{"horizontal_flip": true, "translate": 0.06, "inner_norm": false, "patch_size": [2, 2], "widths": [48, 96, 192], "temperature": 0.2, "beta2": 0.99, "shampoo_beta": 0.95}
Rows from block 8 of a small self-supervised image encoder, named by matrix and row number. Rows with one number belong to one neuron. Each number is 128 + 32 x the weight over its row's rms, rounded and kept within 0 to 255. All counts start at 0. Numbers have three digits each.
After each neuron's rows are labels from the 100 images, of 14848, where the neuron reaches its highest value: "strongest on" is what is common among them; "peak on" is the class under the peak. Only what is clearly more common there than usual is listed. The data: drawn small creatures on textured ground. In brackets: how many of the 100.
# fc1: MLP up (model.blocks.8.mlp.fc1.weight, 384x96), inputs 0-95
# fc2: MLP down (model.blocks.8.mlp.fc2.weight, 96x384, transposed), outputs 0-95

fc1.64:130154140126122153106112108136132111114080113069063104106100109108104106148090156156086133087075136134094088103081104119121102099119146108120122085112060111102099139127113103106108149124103163120126072104105063079102086096100086115126106038093096098114191108150095068107112180078097082078
fc2.64:099148127162144094099189121115146103095118087115117136097105103092125088103126126110098164098134117167144124109106139138117124070124077114124104080135128115116138175115141104123118120060154145077117160155145129105102187075093169141095122136227126173120046056112095169178121054097093144095
strongest on: black (40); jellyfish (28)
peak on: body (64)

fc1.379:178141184130113137131149086179139083124153080121092099085164127125128093205143181091127174134150146169141132079141161199166147127122116111186133159154145097176161116109159165069113097132130102113080131103148114091131146155148153133142080127146127123095170084177118120058155131070148173180
fc2.379:098108182121070136166100171131107113106123133185136116112119134151124189197175076089150091185125130116148164092131192165105122053108143086099123086136102134128158045148128076122136157098112120124116122090194195123103165124094101093149154149172146137168127108137074122146146135120135113170
strongest on: black (98); small (56)
peak on: body (87)

fc1.79:146123122119063059109178097121119152119130155094151147106112205148111117136147159080210129059091085159132104161057142147080087096195084120115119096112130101129090158145111148127112128179132142109140083130105106132132103121138111064130110056105120143096180146138108164128160172108084101113
fc2.79:090124145106130132134107116123099129141102093135148122118161151104093081150095059093134063130122133166097131116146186116125131157087099072131117129155115079084087140105114136109117160163130114114133132137135090130132133110073105135148120105255147120150077128088124120135129147134122127137
strongest on: jellyfish (43)
peak on: body (45)

fc1.59:169143084118100118124163137089091083176142156169219116135105090135156134108137105169132156084161124101107129178135134103104105120144155110114133116129134086099080185128128110113167132133123173186065136123123109054070188107117157109102126168131147125118167120103127240098155144100129076125
fc2.59:065159081160115121144088185144141137117060129111205133125095126127122145083144081156087138058073115175107091114121192158107146129108135094155185119154107101135159115115148145145093198084112102143152137119144067100178149161073128154121132127204102130105107146110101178103127095147146152123
strongest on: snail (33); butterfly (26)
peak on: body (47)

fc1.70:124153162182071153113155092189115072103140144121144196111160135130143104164164131151109105171137131156182148159116079132175160083156139098120159133141170102157147067137145152090136132086070104141159056159176161119173131119108125099121087180138141150143178120188138120115165047123136158129
fc2.70:115117127131140155139087095113121124137133148146134107218093127141116150096115143137111128115134121116126131067127040117133145117148092098140096046144152149144143038139121155149073100209129119164153089127151144120118121122128125109129136142255113119105187097117095120157113112144101130101
strongest on: butterfly (40); white (37); black (29)
peak on: body (56)

fc1.356:133176129082177198071117096102164113144169200142113134129121085140157132168085134163123128116134117076091092142118134141055169136183119124159115138068147115112126148183136119138178109164136112102109140088092072138085134124181151157181106133159101166072128214145118156101141151146110115104
fc2.356:145150098094110113094058108156121127120040087134095096171109195111154128164137105147124146134158104143114131126127067128132098125080161100141124173123164079156106126105117091131143135122116117102137140161140110108174166151065127104112085111255118105060079163092135112110115107160129142095
strongest on: snail (45)
peak on: body (96)

fc1.306:079124083110110146107118117104133086087091110089090062115100122125141109100096120127085109115077113074117100112100105110085109080079123113074076096073077161091153109103098105100136105109124119093125035113135173141077129162176070108127114080090123103118134155121116171109129088073099106083
fc2.306:132134113129149133000150121138117138154097088100097122133127143080153098128175185109112121120158139126093114098132167105115105084128115157123123121126138172171119228143119125130101110168153125122082144140101176117130144105142187188184138141133144100107117107146123194123104113108105072146
strongest on: large (60)
peak on: body (40)

fc1.113:114081156211091152117126115096109156122098084095149069147135130088083122120112144097195138082137109103107090116071129141052162135118068125098118102139128079098111094110135094115132106120120084089098099125124106074113130163137050082096097086098082143099146076124117094101103103081171097131
fc2.113:148103173210162130102165124112115103168167142146124129144104105116078144144209126044131134114072151147145114080091160091111148118164160104131076147120175141089134181148150116144149161150144120141137181153167151124070113121075152103116145140230147138161126103111143090157143127148084087156
strongest on: butterfly (76); dotted (69)
peak on: limb or head (44)

fc1.297:162133057150142121116127076127118095099085092116093122169145132139040119149129106135124129133102142153134112143071116113100054131040123120119112144107089102114109164102098144076093135136101154086160095081105146132106138079158199153136128106120092114087203139134099193154156112094060111134
fc2.297:104192050115123183084148172130105105150199098137121082088069144130105096107102102104142121096156141154126137141128114110118096113147084069123107133125091144093123155159091121146127186137176153148096130113139114129086138146053098128112111108255140142106102091149140184128134155106130120147
strongest on: large (52); jellyfish (41)
peak on: body (40)

fc1.216:068108124101085184129134117124110120117148176162097063089142148106084133175087182142182126098150119123131117121107107123104146140188113135160117115175095083075117161198091081183152062138115092113094121149068082120058122148144101110150142151107114166106126135101168160093083111103143136082
fc2.216:116066102128115120109117132169136184138052163114147174163161137096152133148192134110147121168099123131078147113110203114096171150094124118160142156132131122074137086139114111145177133144119066121139129115127114132121113144094138131149155165255116110118137138110175064122148120144160121120
strongest on: butterfly (68); scaly (60); orange (31)
peak on: body (38); limb or head (37)

fc1.69:189109103136144155181200128125092094135125137164189062127159195102110123104105149137170167100168101097093118133093132105077113146142135129059137146113174070127075147145138055108144097127106142102180128137087141097123143100136177113143139127139155141117222112119158151129139140059148095149
fc2.69:106095058147084159180128165151139153112082148132162151136086170149120100089142080156075127099110152141086108107141183096087162158139119070179136159124099129112128171117131126119078197116143117140100126106194085156113112162108121116113156153216106084085057127101146153097135102130140166091
strongest on: snail (41); dragonfly (31)
peak on: body (52)

fc1.32:111142160182074121150149151175098101147108107126080086110088126109156117140117099085168120155115174153137083176136109137126140057130130115146139100102152091108128069106120076132071165093146085140110122099152090108140131097146132071119104094102109131171237135176169206148126109092106156095
fc2.32:189088181097192110084138119141157133163128154083107100126096110150150151149124188115072123079151104134156163093100124170115104150165111058178100099118109140112134122087147154146144138178085132146134059086123109111110124052086155102166105103234125157128102121104092141106126119147130124163
strongest on: jellyfish (25); fish (25)
peak on: body (49); limb or head (33)

fc1.194:081071118120104098096099134145152084150121122121114114089149131160157117147100126169120091063128106084120123139120085166102079083204083103159124140170098154115051132090101149154121107122138117089145082116054099086110060123116136088121115099120148119121141187084130098106138097124060109053
fc2.194:115094166098095099191082137145104152142103153117172119124130144122121161138123077163128146102081144157131134160142202151144079179099103154139176123155141092125142051122085111108125131120113108109130150144114080135154163156068123129142126119255108141145081162130153132124082145091204115113
strongest on: jellyfish (31)
peak on: body (50)

fc1.67:152093128163122154142182150093145152150148164148065168073127202116145130131138143136087172148178082078085179178169181149177121139174137092118080151136119147107162124103154145106126158173091218144128139118130093110093071127171130109089135126135130111076149087121098092151124104174120146088
fc2.67:116105130142155068119098166149142127087086158102120145115099124096130163080136130113128154124152101126172151172151173089193120119096114064162131081145157102162092146094134143107088126100152171130135047097140139116124098109102135120121129131255123129113133093081073114148106124138138145191
strongest on: black (59); plain (49); spider (47)
peak on: body (88)

fc1.158:107086102126052070140154127155074130138119090114120088120135168119137144139116092016167139096116166134104127168087107129077077128119090106105106095092112094100122091174054088122121119120139123093099101111118133079108154118135080062160132140064160118163143122087137163135085168104120153107
fc2.158:142042156105164093096139109088182148174128185086116136157141129103141097113112127069125117101142092137140143117145067153148118120119117097153114109132165101124120148144159183140149118173045126134146069132144123128090124116057136135157137082255122119154122098102072139091142129113125121136
strongest on: large (79); fish (37)
peak on: limb or head (72)

fc1.12:106126122099112116096133088127128072161109094053055100083158139132136123148096132118110149103168088104103128128111108124101056125169108088083155172145130116093117146089102103124118129110146128079196103079086132049090143109111162115120098031119125104079144126138123142108124130075082104066
fc2.12:091119134101092110168113155102124126126121131087139137118095136115132106080114086146121140070103139166135118155116109140129107168130077064157096086164109140104137116119100110102105149081118111117099120148132100146102165122031113103141162117255125146116104122137132152113091121080159105141
strongest on: jellyfish (27)
peak on: body (48)

fc1.149:180172130124144127151126120121135103095095173080143008101131094151127177153133089140229095090103145109146207134064110154105176149162162115136094138134143170137146136121119141148161144141147114150144134070153138154148139125142130099144129106135057123112145115167094134173138171187167122108
fc2.149:152114082160141153092144126123095133111113138093060083128146160117144104165093125144126121172138115123162202134033112096117128118167082095146150152107127141128135156127139143135129163114115087112133094159131088255123158167063112076156123111192132128081140087148152119096115135187121136142
strongest on: butterfly (76); yellow (73); green (26)
peak on: body (79)

fc1.175:195129137105152111167203141144182131110144178115125162080127166100099150134089093132090187095114089073119137104112142124122085172146095108114149128092104066152162163106104098085104192166121142122167134105149133124128099120168122101104121081132084050077137076096135064115105095158107161114
fc2.175:106131144115126092129127170122141149086131128152130158147128162103094193146142164128122100078109143158147134152119148080156110107087117017136106092159127156174080108125114173098086127071118148172122091137172100125141122088082104082085100127249097098129122096101075135152104110153095138129
strongest on: black (47); brown (30); snake (28)
peak on: body (74)

fc1.310:171143108118122117100144125140146121090110133106114114041124112103187113136063116177120153101098139140136116141087150110118118059066146122094123126105101120097105184183129086113147179136103184138118109089126149152114068141114089107126078102124077095128251152131097166115154143103111079113
fc2.310:058114112152126097135151098163120108084128125158181102149128102106112127128122136158137070056139173142118151075116160176159133124089070082111088149129078113193127207106099112106087160140165116116122106159159097141173142141106150145147121117205084149093075078103120187106124098116132172104
strongest on: jellyfish (36); spider (27); black (25)
peak on: body (40)

fc1.122:178160109116077085171135125186135110090192095126076107114121145096130116174140181041122165090140118120137155112131176147166172141173155103164153169143131168159154139127091153046134128138142159095067156147138093114149117162160152124134127117156138152124116047150096103123147135077154176085
fc2.122:108067155095131116157083172110105115112110153159154141109134143111095182157183122082126098112109094115137169125144211128129096094124117092091111087150094113154168102108149104113129170069114115121097131105125146136088122118109097130139141131255145113104106135142058121112141117128152125160
strongest on: black (85); jellyfish (36)
peak on: body (76)

fc1.363:130123203118094165102162157063118113128087144110139113084112069110130074100143199172207107125069129140133147153139154115066067133178129103119154136130111148081070138106114142183156178104116066122107120169116107122069103133147112118115107156096097087097172085134128135111111105119087110153
fc2.363:095108134150072106157158091147126109178150129118159145122145137105129140121123148121078090134123128168105097149095205129119100136139165063090161162154079096099142136113081095077138134027107057133141118151106102124120148127039113106097120115236129113110101108145151117126106158107137102090
strongest on: butterfly (63); scaly (54); red (39)
peak on: limb or head (38); body (32)

fc1.285:105150151120088085133137129127084096107121157076187114143101110133147160134121129101128198033101056096162126122064120124106127112107114077125106133111157181093113104127132116098145154093175070154095069181142125123180135086090079141142103101132116125083114135173162196150160170156126127154
fc2.285:150146124123133167112115127124090099098124100111114071130148126062140136159099138115160077208164138142107115116146157138151137132113077061167117128152132082104104120090144145188153172150084181129145126135110154170138098146081142132163082093253137130082146194154156144158125132150106147175
strongest on: butterfly (29); white (27)
peak on: body (62)

fc1.362:178193094121144125102145149104116142148133174172075088209203106146084116141139152165109110091106128122155108131117147086141147123088114106153121173112097086142136156124143146163138127132146110090080129115147096158102100148138141210166162143160058118133102079182128090143164085137052106176
fc2.362:117165087110118119139151111104153132191123144142124135103151162125106116102129139125107143144115142132099136146107152110100109089069116071136082139127133118078152130131088164152124078124139086114148104112154090146133122118111135065153151098255142106087172089101121086122120132129193126146
strongest on: butterfly (39); orange (25)
peak on: body (41)